{
  "train_examples": 203450,
  "image_size": 48,
  "horizontal_flip": false,
  "bottleneck": "denoising",
  "downsampling_factor": 4,
  "encoder_fused_qkv": true,
  "encoder_layers": 6,
  "loss": "mse",
  "decoder_activation": "leaky_relu",
  "decoder_block": "plain",
  "steps": 13000,
  "batch_size": 128,
  "epochs": 8.2,
  "lr_schedule": "cosine"
}
Rows from block 2 of the encoder of a small image denoising autoencoder, named by matrix and row number. Rows with one number belong to one neuron. Each number is 128 + 24 x the weight over its row's rms, rounded and kept within 0 to 255. All counts start at 0. Numbers have three digits each.
Before each neuron's rows are labels from the 100 images, of 14976, where the neuron reaches its highest value: "patch colour" is the nearest of a few named colours to the mean colour under the peak. Only what is clearly more common there than usual is listed. The data: small charts drawn from random numbers. In brackets: how many of the 100, against the usual share in percent.
# fc1: MLP up (encoder.blocks.2.mlp.fc1.weight, 1536x384), inputs 0-95
# fc2: MLP down (encoder.blocks.2.mlp.fc2.weight, 384x1536, transposed), outputs 0-95

patch colour: blue (25 vs 1.2)
fc1.271:133128115148141116147144173148100118062162136146157132160125117170125114115151103150136158126132097135109143137103104119121130123100190180139141087118150137118116146124115131105143111134113078136144150112152143138153165130141116136117105146118126156122085180113120170107082131145092158096
fc2.271:113112150156117129038152097128083114144115134149157150136149142123152087118132085131112163133169116128108137135119159119103129119115153114160137098129101170146101116134137115135113129133134118149107132096114127136153150091164148151146118152100182182101127166126082142137134147110101157149

patch colour: brown (35 vs 8.8)
fc1.752:103147113107103129104135084098149131177117116116110138078130125084135151120120139088108104099133138116142132109169183111157128150161108134137130154150127154117114146122145145135134086187142176113120123123140142197123126123142124134089139146150141158116144144121112114130107152108117091133
fc2.752:121134109129117152171124142137131114170140118093114151109096093128103137174092144116157126118084111140107097122135111140140141137084140120104079141132182149135138144104096124117156150143146120120107148135140094143121115130098128116088161132116089090163147098150147083104127135133138093119

patch colour: brown (57 vs 8.8)
fc1.0:143139124091135131116145128102085100137165145114169138114131105118177156132136108127095146131135155146101130110178116046141056140128104118139098091126098118129110125146127112138117144149140127115157117128121105116075073104131108143142103118153167119165149140136137144105148102122115142100
fc2.0:105132129164117131159097139122144135135115121121091129134142123164107117124136149160167109116128136071132164130172072166113140116151131121098145169129126134119170120133162162110143111151101154113108130130130144148121178117121147132111141129084105171091126122104120114133109135107147109163

patch colour: blue (35 vs 1.2); purple (25 vs 2.9)
fc1.31:146136128156117106124152177126066160140138143184099117126126154129106127132142148140129132129119095144147135169109139093131090100104205152129116102112153136112119131124109089148146143119115099127136158117126161095135164152147137096157113143100135120087081160145116140094154095172119178122
fc2.31:141110154132135135164137118135079126092073153197109134132138160076120129162135099136119177140144135151112152111151124106152111137111149113121096067119117140157129119150137105093114146130116163144098125128150173104157095140128129154127117105140158168110089162126146153135123122108121138120

patch colour: pink (48 vs 13.3)
fc1.547:106130093108139106118138072111115121142114140088090116069137132115131111123137159108143165117143134116160119116181112143146132156131134101093106130163108130126122116135150145136139119156157194149139134153124141141108116150124125130130145115133093138134160105102133103158155152098124104153
fc2.547:133133121124167120138151130166135114164145108109099168106147110110139136124134146123160132109159166113123114123166069103129184160127141129083127160106140130103124146106145107117125115112139148149115124179118145158093125148121141077116141148120109073143115096150135128103139145153132097117

patch colour: grey (43 vs 11.9)
fc1.302:135150141127089128140090179130078145126128124141146125144147136110118144130093141114116092135128119111144126095118137068115119114117163127152147120127155116130127169099090103159134127125141046177101149121123145109163135110112129151116130133100157122105137179139119127096098120154119161128
fc2.302:120133135140101155132103156093131144108141130118141141124129117143146091162156119113079149158121127137120124092089143125111118084137151089110107130129141149178139120137148093143156140143124116173100133095153102114149131100120156157114125141108117189105144157120109109146108168158109159107

patch colour: grey (39 vs 11.9); pink (34 vs 13.3)
fc1.391:138118140167165122115094119130120111139127123159173127137144114155134163133134112130159182115127098105128153074144112120097153131104153141176115082150159143116097145125159119109106119118177125144157135112135103113164160103196121131108116076108156130123115128120154204150128142139081125126
fc2.391:121123111134116121057110096136118130166134155159144108122120137153130098137116074139163153153118093129113119111179123137115155136134123103146142087128107136134140141147182090135139099127142132188132137122102094136120152141165141135168096143129117168067150129118103154133151141126107134118

patch colour: black (46 vs 16.1); brown (33 vs 8.8)
fc1.350:096121132084117135087113123081168121148102123105116139110126101093145179108138143094119105140155151127115111117146174132143142139140102117122131150138135124112104130138136155124128120174130163066109092098142159177101126127154125125123095134141123104146163116127122115132117147102094113101
fc2.350:119125068096116128143128150128157146157165111075114139108104113143121119136118105118158142114174110137130115126156111112139150126130175166134100168127131134148105118118113104120114151101137131125131123103110085150109105162143127145073119131122092116147146114135130099091137113113143076110

patch colour: grey (51 vs 11.9)
fc1.635:145159148134125095105133106117132130150111106137146139144152152106124181142145147097128141129103126086120169139106097136124136128154122122117139117114105120112148113166187176129135130102138141150111116124117155124138129148111125127110105133140125113094156152136116106127129160091124131128
fc2.635:170125149130140127142115147152167117145142158133146084162119102163166148110127115140148128170114122128105120130155186117110120157125153122147103149138129102143110102127077130149081152151117137131160103095099113136139129144163105156182151068095128141116130147139190106095115166141155113117

patch colour: blue (25 vs 1.2)
fc1.170:127170116090110136150147148132112161131118135153103116130116111145150102113150122110118120150133119139139154167108081149154132123132176140057096116103148134141128098078089135103135152138100134113135120081148146126125156141154137138127102121106115141128136129186125129120126110151130132143
fc2.170:147103135100137128146129105091166121129102102130102122134106113121124120122132107115142139167167146149121104126149198115114125105132169105085106116141072162139165117102113067123076146139106150120146154104144120103127176121122139136091105132127146163127127135135101143147119126067133132099

patch colour: brown (36 vs 8.8)
fc1.693:136128118111102129164149129063113140097136140140135129124124122126147138135132149114119119133116112140093175146128093108130099152117118140127115103142129131061155143149127196128105130142144155167133109111126184151117080192129130187127126144112137144138119128118128149119163122115129142118
fc2.693:152128131125145118107106142161153117148134089130139129149122135116128147126146110139138149124146116109165191138135119166089121103122184078119137133144141127207144095162061111136158153119167123124137111139132150120118201098117153119166152073118123119084106145150139132122106099171178120077

patch colour: green (30 vs 2.2)
fc1.248:143131117155152143125164161152092102118175051185094148115165178145095148147101152185121092148099106151113104141103140107135109130129152131141142151084146111150109138114107121125161141130116093159132131139129132138149139141080109123175131116142126104138112114110114160093120123140140130093
fc2.248:117115142139136157120149137141102153102114123145149127109132151146128151126143163158095101136109126117131168131085095148131122106116153078131132122130174115115105115129137140132152128175116119166132117124141168116147113119070113137120132166161172134100141160119133150120106100145126157132

patch colour: blue (35 vs 1.2)
fc1.142:146160143131109114148117135117095138136156151158120129129153132169105151122095135151154076136128098147154103143099098098122140107125183174177122116088151117135084117128091123151144161103133125140131117101136160132158125152097072112122125109139094111144101132092104117097117130126117174118
fc2.142:123121142122123126144110110122130133093126095138141145122188126139129099123136154128122158159150124120136119094112094133104133109148163093120121096101150159131110091173135124106096161136140126168115090092118164111100105108106142131154133132154154158129143153125107157132131140119107138133

patch colour: black (41 vs 16.1); brown (32 vs 8.8)
fc1.236:127130081118171125156129110132160129108107132087105133100146110136110145122119143119138134134137171121121086106146129114120168116197095119091128155100136111121104119120137142132120095126146129133119142121109120161129083111149140141114132082134116098182164105125134097162131113128153129132
fc2.236:091128132136167136116151178147170088137129109051132135152119098144137094173097128130173140136168143134131125133170103125111171137159152121120106202074105134124094121098209110136136125123143139178118139172137061132097128124136132109125136153122104092130127107139126128098109140139118140120

patch colour: white (73 vs 39.9)
fc1.386:109128121124126135172139142158088084168159146067106126169155139033134149131142162114121115124125132120112083121090154078125140146107132173120135130102089136137098136150097100136130146098158149097131117086136137125148068148135131131134131124121095127131160124130135127135133139107135175144
fc2.386:117131136120128126080111123148090106154134127115109147144126089078120135137125127112147167110136124176132177127163073129145116111161144160213110147114121129140153166153135096128119114129151151147129107151124157126114148153124129132126141116149113103116123127152109134121154092158139129160

patch colour: white (88 vs 39.9)
fc1.524:131130131139137123097160116102164093141109127141145143150162105112138124152149132111107057116094109096119145156140160108114060118146116100149137098119114136137126173117075103124141152133110143088137121138131180129091109131118110143080147123184121114127116152085141135126164103144154141108
fc2.524:123135139134128119127145103156159123166080108177139141151122130149133132102111152104083094113116131125122177144154137135123101116164119122164136140113116136186158125135096135119155122112125152145100104161139167122085149140112141151133136155183095131117124150135132118130123125154161086129

patch colour: black (60 vs 16.1); brown (32 vs 8.8)
fc1.592:113133114117108121164194081142172145153090129118085121100129120149124067119157141111092148114128185136123093144149148168163142116141132131108103152148108122131104097100089162125156106140156184119117126152122184173109106137119109079137128129124106151157130127098117120152132113095197106149
fc2.592:131122114101152171154171153116151112136084104112120134111125125144143121164095130113110139123132144121116087141140126146116155132159165140132112178099115146109104131094081114111117166145157147090143117164134179121117111107107125070128142136135138081193105113137140109135113119104147081141

patch colour: blue (33 vs 1.2)
fc1.208:114159177142141103160110109161103101132124165163140130146154114136125146119165161142136109110111142180117050078145120106128142194136126168111105119154193122136105139113116134107136126164114162162129096132166115167127086119140105153154134119084090187163096125128140168103136127153119121131
fc2.208:129117136165136136079114113157160081152123126108164117122110176105141130128140119119132144133068115106124097087129173114143126074144159129122147113128151135145124098119114153136140126147127103189106113121121091122152122136130131096102143113132160070143122164178136084132121108177164122146

patch colour: green (25 vs 2.2)
fc1.571:115137134164187115132161141159112133162153123143098120110134132101151145152145148151130106137158093093135116118116094129125118122131181088148134100096133130140115121118150118101116137147118133143160138154124087118119162110125119143143113112174121078143093083146154155105121144155162107135
fc2.571:108137126163149137198147138160123127110053132123121136129146128118105121156129123163211076132140128125099124080195080117128161157119124070135143082122176132091091131110168130114118131147136092159118149174092118137124143115147111137093113131170096150126121129144119139089128104089119150148

patch colour: brown (55 vs 8.8); black (43 vs 16.1)
fc1.679:139123127097139119107102094112181108101137134117125155082139141137129166121171119101123101122112164138113095087146162165128150155153058106117145130115107145177130128133147161131113133149125162091131113126133130151154119107113177154091103105126129148121182120127114116145149156120144111141
fc2.679:128110094076131123061108168135167114170170091096159109147091121141121068122136124134165121109087132117141120110181132123123130129140101136125107176084133121103105087105147131134138148155146132101149147128122062132149117158111145120096139143081075087140156113142122075098169112127139121129

patch colour: grey (50 vs 11.9)
fc1.612:127126128122108116111140163105124140125141157122126105212162119118135099088202123134095112128128124146126165111141106105100126176128117137097141108106074140131123157131098160134127117164123151076115101115135042142141127129146122123128121111152138119126130160054123144124127125126100133088
fc2.612:141149156095092100152130095133145138161168142190117132145162133107104129132142119127103126122136161174148156131093121140116156128119110089162157157131133126123142139150073085117132122096119138135106107148157109129137095152137106133120149123152077141126105157089132082094136171138127095131

patch colour: pink (72 vs 13.3)
fc1.494:094122121116146142085149068083142122157122151042082135084128117135101155132140176134156147127129149142116123142142124117119141163174094105115135167144114133115132115116149159154141129166118163084142130138117131126095097158143132123151127091128139112112117116118122103164175151102129091125
fc2.494:108130133111165146137149155162121131136145126053108148137154099126114142124126180129159134138173141152127142115165047114146140149117129134098132176107149122099114128098147138131136124130124142115146146151116135136080094150115116101115135122123104050163070096165126142132136121106127075146

patch colour: pink (51 vs 13.3); grey (30 vs 11.9)
fc1.521:137131106125133131105171060150103107155172163129100120126155122139146147136131106121149151141117168140107128126092179119135113204124079108126114123120078110145142137150052106159136124116103133116171097104109131135134134131102113142135124124160146128153115118138124167105150159147098114119
fc2.521:142132114119128140143114112114076105133120148121127137103142112137131111136157086125133071141122115117121158129146094100149143138184109110099085053140108110088146146180132101131103131143134086115111101121099149122140163136110138149125133075107156121152137126140092178134122136145107130113

patch colour: black (85 vs 16.1)
fc1.383:101129128097122135163111135126127112075125128100104136131116085095121133157136170144124066117110138085117147127110075123135134127125089115102088136168142140117096166092093094120137155127115137155124119113099146170121064128108107125129106134154125127125147112143132150138199112119117133127
fc2.383:139135115131145121115171086158120136142110126113123104146141150136140154087104128095151137127146155164133101114119141165118140141146116157132116147106127126112155106096156183128106099150172132143138127116167155086143188161135167143149148087111103146117114135110127114139055161125176115130

patch colour: black (79 vs 16.1)
fc1.428:100147129104120145122189098133146150134095087097100142074160143119108149115143174132111102124113157153111087164145176139131144119143069114111136172143111127137116099097146152143154121163111161121100123168124150152124094140135128111123118141135132132138121109093097069110140141069146117153
fc2.428:120128133108166148166143148141139142126137094110137153107134137131131142138098155121082144120134159128130111125100086140122162128099126135134115145140140140108087126094124133105143149134146133119125136177136152111149114137106127105091137127115075060189115103159140119104107093137122098147

patch colour: black (53 vs 16.1); brown (25 vs 8.8)
fc1.480:143140122098110143103168139121157139098136128111125123082151100131108116108132094164134144101115106167103101114166154174126156118120071119132134109144136140077160112152139135147166127176157143142155130146137159159134091117123133134133123111121131145137147104127134152145131094100111119124
fc2.480:106133114106118161025116155129123117156147092113149127125117125133146065171135099095108136146089146119144112117140178127114120105147119161152113195137129107103109131115138133132133159157108139120134090146138081138165101118132126114123141154109103086134145124131132108144162142119103086134

patch colour: pink (39 vs 13.3); grey (34 vs 11.9)
fc1.454:153106111159135121100070153144108117195150153145152129139144077105155124103103136086134164123115115103155164102156126096112124121106143150161125087149170150099128155133111114148123124099165109175134140108123109099128137129153126114118129083111216137124116142140125129128157116152135124149
fc2.454:139131115163121141119080108119136132154124162143143166121121129123143079149145088109130162166113060134130131119130156139121137124124137102122087074135119139150139131153149094141143109124132137184118125113138074096095134139108146103138110146098116154100120136130092112140134171108104132136

patch colour: white (81 vs 39.9)
fc1.116:140154133130122148174118120131133138081133080150147121122119122150159130103117101149117106108138131156116112125131103122128141117121103159127088129133069142137112138159119129125171114101134156197133124161117129117141105124076109081160143123163089118123136070134102098129143081095154109137
fc2.116:104135143111169136159115145143159095138099126135145175107136095141130127124124099130077164133136136141159176146111120105101121098120123156084126150111113138105084139185115123090102170134131133144115159164136205146124134140118129108140099120110125109155130084139101143126135131141133147117

patch colour: grey (42 vs 11.9)
fc1.469:113125132153134126133120160157072143120132109144135127110177101113136180120090117139102100146143097129127148084166127097099131138113123115158169124114136114122119171116118105126144151138125068164116156135114111121166181086163136140109095121128171114119115146137108172109091121134092140095
fc2.469:106108146155120129117127130142095132110104132125131122116149137101142086170132098136120144150149119145112137087108103131115153098105141096147128109157164135159134102137157085136156144140087105182094141100145086143139141088163145148096119172131104181088161138156113136092142146129116174112

patch colour: pink (42 vs 13.3); grey (37 vs 11.9)
fc1.645:146098138130192102098097101095146108140154139111162137113143113138158171143123163102158178149118114114119161092147128114106156151136135117168124097137141128119131160158178130115099130089151129083151113094097091125148119118162136152112138099143162112110122125140144149189157140142109111107
fc2.645:122123114125127103137092089175162140143131163126126116139142128134104131128111135121232111150109082141127127106158122104124147145153109112118146118076157128104140141145170101121154089091139118120125132131084095155104131153134130122135122157153096106117149116126130144124130153112113129154

patch colour: pink (36 vs 13.3); grey (30 vs 11.9)
fc1.157:106133149122096114123133082100142141172086124095119114086106123094148079144142152091130150117125164129140109082137168134150137145105099121104144142159141126137110139094151151153139133157141198133141133131147121153132147115153098145106110132173154118139142131119124138143149156071140105158
fc2.157:136118128098150133166130136121119113126164088171104174137114114164096144115122123101137102109145145099084100106172153137136153130090145154098104116097151131098133128084110106112139111136144149078095140178124137115127137140153139094113140171119102080168128108129100130107114122122120061112

patch colour: grey (33 vs 11.9); pink (33 vs 13.3)
fc1.473:139095101124175129105131141108147119107106128145159139132129126173131149096120108155150155153128114146112147074109115123108117130116123138159122072157115138114148135133142131118131125137145131144153106146108105190152106105115106124130144096104073167159157123087125153148088113173145137096
fc2.473:097112128128112119042112116143143112132117131101176127146132129153128054146123079119139149177105130122145147136144194157131110136153097148158114151135116131107117129124159143144116162117153108166137105156111089133115135095115155107163127169101097106108115120130125101150136185103090120169

patch colour: black (59 vs 16.1); brown (41 vs 8.8)
fc1.733:130136106087110120127114129095129115119169109135097143103107145133130136141160138143137120118151139178125144148155186100111157112160132111111126154138123116147100124145127141121165131147126189095119143137146109180138082124116143124099100117126111105141214122094145147130143137109104128079
fc2.733:136100101137106159160139161154132113128118107157151131107124137147105104136150134116198123106092110141127155117212109111142143095124139154130120141074150124129086114116130093139185135105127112113123137143124106131152098106118118133107132175163095110127191120139126091096132130080168119117

patch colour: grey (58 vs 11.9)
fc1.460:136122135118169136125163104052117107120158164106137098117137134113141129129114136126096111148109135125113166104114104091138084132093148139102091130172084145087108133083174129144131156071124118093159109114131115148154067184145120172132133109151153134138108129137120133098147121105112165122
fc2.460:143135159103157122130125144153120115149133121099155103124107150177149169136085133125095182138132141137135115103140152106134126133098142187131103146145207115127071113115097086135139177112144138121158125127119134115148108143117102130158150087129085102131133138157137114082118133103178122077

patch colour: black (41 vs 16.1); brown (36 vs 8.8)
fc1.572:141145124076125114121099154127151113113123143122132143107148091091154181108125122106094089119123151124119092083162168130116136113133085125161138151103096138128134107127116176135141093154127147114121108112125126170141061108115146130080119155129085122141153120147117142143143144123093140096
fc2.572:109120129124130145158145175139188103120116119131160113100124141144117068154153113115142155146111087101125131088158150114109120080131121134178129170106162125125146143102098100119161141133140103131120119137118033140180090134119132139108111137077068118139179106124133094083161143143140134110

patch colour: black (87 vs 16.1)
fc1.536:093129090114082142147166086108192148142123117084100114076124120124107122115157130123114126101118154148132087145159173139154175114145060117093144156128115136138117128123142170142140142173144215095144132141132140166114096146136143110130143110148149142150190139122105101107117122089127099142
fc2.536:132121099120142124096130153114130121160136126106125166125137121143125098121113128108139161112115159152136108137160139123127144118104142134112119173123132138105092104103132143134117154131148137109167118148140121139144128139120132110085137157109092057154127083155104108095144111133126073113

patch colour: blue (25 vs 1.2)
fc1.374:133135141128121127111096148112064121130148127169109093160133157125119129128143132116137102139109107133150146120101104122098133122111164150141144123085170122124154110092083117125134105099082075155153115091121123102114176112133141131135145110112169069114127160175149135107110077150115168136
fc2.374:131094124142131098192119126103112122132112114158108150138129125121142123142141118094151141156181143167145137128147144116136107119134134104093115129105092142160128114151119079131121132137140139187146106115151114103126136121127131180117102094124196151099123170112119153162146147084099163113

patch colour: grey (44 vs 11.9)
fc1.44:143126107128138151125137116112179139106103124139152142113139105166142112106106106125163127142120125164084098121134155139145139095135088155113146146122105110112132080137128150145116133105150121165123128175108150143115091129101100095123109090118117130180153107122127116137160108146189149159
fc2.44:119113123078134169053122116143139121113132110140163147139120113138161079170092119149107173149091129118123103146109162129132132145141153165165134177124098103105100152127117171133123143112161108121141108149138116119139114101103122073163136179130105082134107122154144105172118109151149089164

patch colour: pink (38 vs 13.3)
fc1.401:098133121154092129181137140103104090129161136129104119138143165140136102106157102124172118121116123109115067160098131126136132142117113153125129155117104128088124104097109155124133118184079126102141108091144116174133095108125127159147137151141146119133123128108120115138110145124145228176
fc2.401:115135128094110142117087198127113128127105118172145155117144105127132108145139115103160124118160101132089137110167124088134143151142106150173133180143171136103135119142175148115128128153112173127127143128151139152092135111123134151074137170152112119114144107104094159146129143121110136153

patch colour: white (71 vs 39.9)
fc1.701:145119128127110125144126142159137125134096140138116132112124126130125085124142088143127116126110121139143083123156145155116147112131094190119103103144157158134146122118098122153162131084147119168117139119147149154127103150122106082141129078146152153159158129126108118134115055110149116143
fc2.701:114143152121153120098071139094135130123151112104139147128114072147142079138121123086062164156116132147129128157074174148092155102131138147115122126160112130153120137130121122124121136151102135147134094121169176100125153123126137103123116113139129103134128100147092095162132144112109107092

patch colour: grey (33 vs 11.9); brown (30 vs 8.8)
fc1.145:130132149143136117088117124143149145166133154085131117115172099063145134138163170115106093135141166119106131153129140128142115173171138112124103140137113125118167120116134128150130112140146173125157098141121147129124110080143110106088126147107119170146169180128120145101154137153099100123
fc2.145:145134115154165124122190143156119114108134153103090128116139118125150143141121112118181129135146153125105168110156087144141116134153118151128099130120101121121128129148148135120102114137152166123101071118138137111116165125138145120142138108110118189098136138144102112121110170139122141129

patch colour: pink (48 vs 13.3); grey (32 vs 11.9)
fc1.384:141152098119122131123163093101197136092100143141144149106123126169121115081129100152154158099149126156113113100131126150141152141114079131107099104151132125119108117113104158114125127115136165154138125151128144155134126116093127136130128108131132155170151107102123126160110138126175097153
fc2.384:109144109103123153025142134129128116156124080132166135162124092145153094143091116134110153153129171129141113137172182161118149149142109168128128168115104140092083117108117164121122142140171113120171117143134148131153144113115137095154133181097124060149111112149119108126136135110114096161

patch colour: pink (32 vs 13.3); grey (30 vs 11.9)
fc1.456:110141178138123103108146105135075146161108135100121109126128099144129142146118147133141138129139127140145143106105122098153133138130135127118145138164146158108140134089149122125141110161118109078142136093150120099103227094181100148113121124108152133098114154100131170160143153138119124138
fc2.456:121118136131116132097113126145066150140107155102097154121163116174126122118151105139150123143177134148109071113187108130137146146125123137104098117155091149143155111090138086131117134135134172111125121113121107118106137125155112138110149128098120120147113138165126152172138132093099107144

patch colour: brown (31 vs 8.8); green (29 vs 2.2)
fc1.163:102146106133080109098100138084132118125145146109133105133147150119124109105112159099133110126105124091115168119099101130121112132125136102115133104132074141093123144144109159122151092115131141121129125133152099143137062125121128113085142166157170139098131147074122131116131130092116181136
fc2.163:126141153186127136095115097202178135143162126144134132118098143106129153118106137098161188155075129142123128124101151156147126109152143150180151171142192095124130076118096129103128121080140112136140137115140131117135124152116147134145152124118119105084123137162146084102122136122158118143

patch colour: white (87 vs 39.9)
fc1.106:138157133149052112164137112128142148112165115139099143124141150102125169138158137115119110101120131157138108176135140100138133102139117133113136181115135114168108123100116144141145127102135147161130104112157120142116126173113080064171136142138145133150112133128093120093157133069144120127
fc2.106:147113118116148152190130117102123137126117090142130143123149162155108154086087135127128137101145106125139102160111112154091138122100145136092133101130131172139067159103130107105106139131142119127131127134148209096104145125121144144092143120184127136154129111129140118094125105143143098095

patch colour: grey (36 vs 11.9)
fc1.528:150149169153124119109143174175108119134123169167183120183143125150139123132132119150141135174132094113115138115089102105119098141131146185118107113138178126130134167070093104121108113088134074172153153086126130092153160094153097154114107107122144099137109143152118113138122123178161110114
fc2.528:121139131164098135103091143129144149098100162104140126167127129175129140123125133155119152182131119106112120124071146122121143111147142145138100097145110123168152130147145139136097117126160100180141112102118128104129158098131146138130124125111165162087134148113130132169111153095107163127

patch colour: green (26 vs 2.2)
fc1.83:123168149145148147128150107138081143127120105153117123106137143131147118086099117144107095141120120126148099104145158104128125112094141118154145112115100123127103116104112139141144157158137116234138119150136145158160135127100109091135135113119082107138144116089111112098094096129162112149
fc2.83:134120125137162159133154144130101117095092137134145141119112129126129082153150120154095168144135131114145127126101107118107157072115151099097140137144119165111130134141168122119140160162147096186110143130144181134151128092130145111132125172118099160159138146160119178117130112136086118118

patch colour: pink (37 vs 13.3)
fc1.110:094093123148087140120153100097141126172136130117093142051154158105115148154119172107123109139082130138125096173124202122122144134139130145112136185147138150131130097132128124138148124110088155149120147133113118158090060143142120097187151137140170104119106117107123111130143107139156109110
fc2.110:147125135109121135180108121148157120103162112109127119079136154146111181107118171089131097112057124141118133149079086127120105129108159142107126147111148122122112133129097158120117087105118116122126133125154169138124097153086110108148123096136147061145086118143154144162138082129169095134

patch colour: grey (50 vs 11.9); yellow (27 vs 0.8)
fc1.26:113120144115120138118104158153134119112137124080116099169130141130159095102122153132122086147151120117126149073123139115129141140130109158079115111116088125149094133057145102138117112149097122146159117133129093125119107142128133097119113162121149123125141128107132136159121160100152175127
fc2.26:096124126073132143125124135204121140127119126131135142177135067126121087154124139120124163125187093128113122078112128094105145144106086170113107150134121136129107139113153104128137136169151187164130129122122122125160151125121123128115109153111155157104144111104123138147151112123136171101

patch colour: pink (40 vs 13.3)
fc1.351:116127161076110132164115166133099153133113134180089102132116114102132129080145166146126080145123119111122123130099106100135145117104073159117139141133076121112122130151162148129115154183163146101153143087114153143148101099132120103135099133120158146094107135112144126126141140195087150162
fc2.351:149119113154130139124123157162113112158126118167116163088113131128089112165109075119134131136141135092122137102104121162150154131142157090129154110148138122136145092132125116127150107099148068141098146151133132101138138131141156123124148158108146124130131084148104133182130136135125117147

patch colour: pink (34 vs 13.3)
fc1.451:148099168123180111131084147146116109109126186139183117139105116138137128140128112104169173136119093096137167060138088126110129128106142134145111079129145122126108198157180113104106139116137120123143121084130087107161161085164144164106149113110134119098137132150155184160134133123100144113
fc2.451:112132109136101091079095081123133131166136145166155113134111133148126121128135089129185113135152105108109127097148165122140147128155112106146129085147121134162154152143163075141115079104116128147109110116106090134130154144153143142150129154122121161076164141110106133117130156097124158115

patch colour: white (77 vs 39.9)
fc1.76:128117142160138098126113159164084136155144133142117124111150122103131133134131159095075114158153119108156142150127120107127078113138156143132132115127157115138121167104099094134140125111114106127107138134119111076150166139148160167115106130162165115116124150168125116093118132158107093114
fc2.76:139109107180133130231119137138150106129115142166138136111120135094082152122123123137171144109136117125109128096149134106133160083131140090164123064123167153171139135128143091115138126116095126168099134117110090116153150121144112108067128114137129186129133128135137119092116122116125165086

patch colour: grey (80 vs 11.9)
fc1.169:150131153072168132114140166118119104161092132116161119141143150096139144129139144101084111164112129075115096133170134097128138139131080088081123119142135118096134126155110124136109137141115143115151129097123105150147068165134132107126133124159128091118128135091160136137129163092140127135
fc2.169:122128119105115133187107163175057155105119132138106133133121117101122168142108132119143101128123110114128105146133146114122135171103127093102098141134207127164110151147094106124135123107109125118127122127119104163141088162123126107163113124061085124145107088124130115132157127143097146104

patch colour: white (90 vs 39.9)
fc1.172:121148122150132148164171147155124108054130123123142131137132148152130086121123110204127104108135124139122109156116086161135120126111136153138134120084099119140097118150143133105131133126107150204157145162123120136149142135096120100173176093143099141124115081096117134112091098112158121150
fc2.172:131162153136148129102127138150127122102071124130110119130124141126159106120141127135084136110120166105147155143116114106105135135112136115108126155127113120114071136144132114095105136167128148164149127152147183103131117110110125138152138186120111098140100110153118140144082140115115117124

patch colour: brown (43 vs 8.8)
fc1.197:106148118160120137129166094150106152173126131128105137081105140130117081161169151114108144115128134129145090169121107141141134117149146124093105133129132121142105130097130108126133142117132174136132137126132119129109150147118114119147120131173158082124113164171127112126130119100162121147
fc2.197:111118106132139129181138130130139135126077124164089137128144120114121162119141157140158108131141134145109118121137111127133161147108129121066145057133153139134126144111126131112111117134137146108116134189141204116121184153107102109113121113161138107129120069139142155089119094101138126135

patch colour: grey (38 vs 11.9); pink (31 vs 13.3)
fc1.219:146132126118143135119186126127140163065109139155136119146138140159118082112120086174160140136133109132106107102135113108136130153109089161156140099139145132092114108128150154131137133163124113144159130127132146155140135123115092148108135095098111161126097100100128135132091130151145119144
fc2.219:118125141114121151027132107153092146118098109106139151146124140152168067147104109142125142144123152111134122111100128124100130125107104126144126112155131114101092114114126147120120171154161121149141132147115124133154121103137132115149136150095109076126120155145111133155115155117116095178

patch colour: pink (77 vs 13.3)
fc1.34:106152125108122140136146068091174143162107156103123123111104140132114086146182141124110133131102157148121098128118140160159138129147091117090122138146116128149120097122137161145142142121122207095113113129120146148094101154138119121131137123164117140152142110122141097133122118105191066160
fc2.34:115136107070131122143123140133155126136128100099136139139104109145128156123123148147127120132130143118116095131123139151132147141140138167123111162104146115104147131081100166109114148139131143059123126166117161115104130142122134072093153123108127048183099071158137105138129113144138089136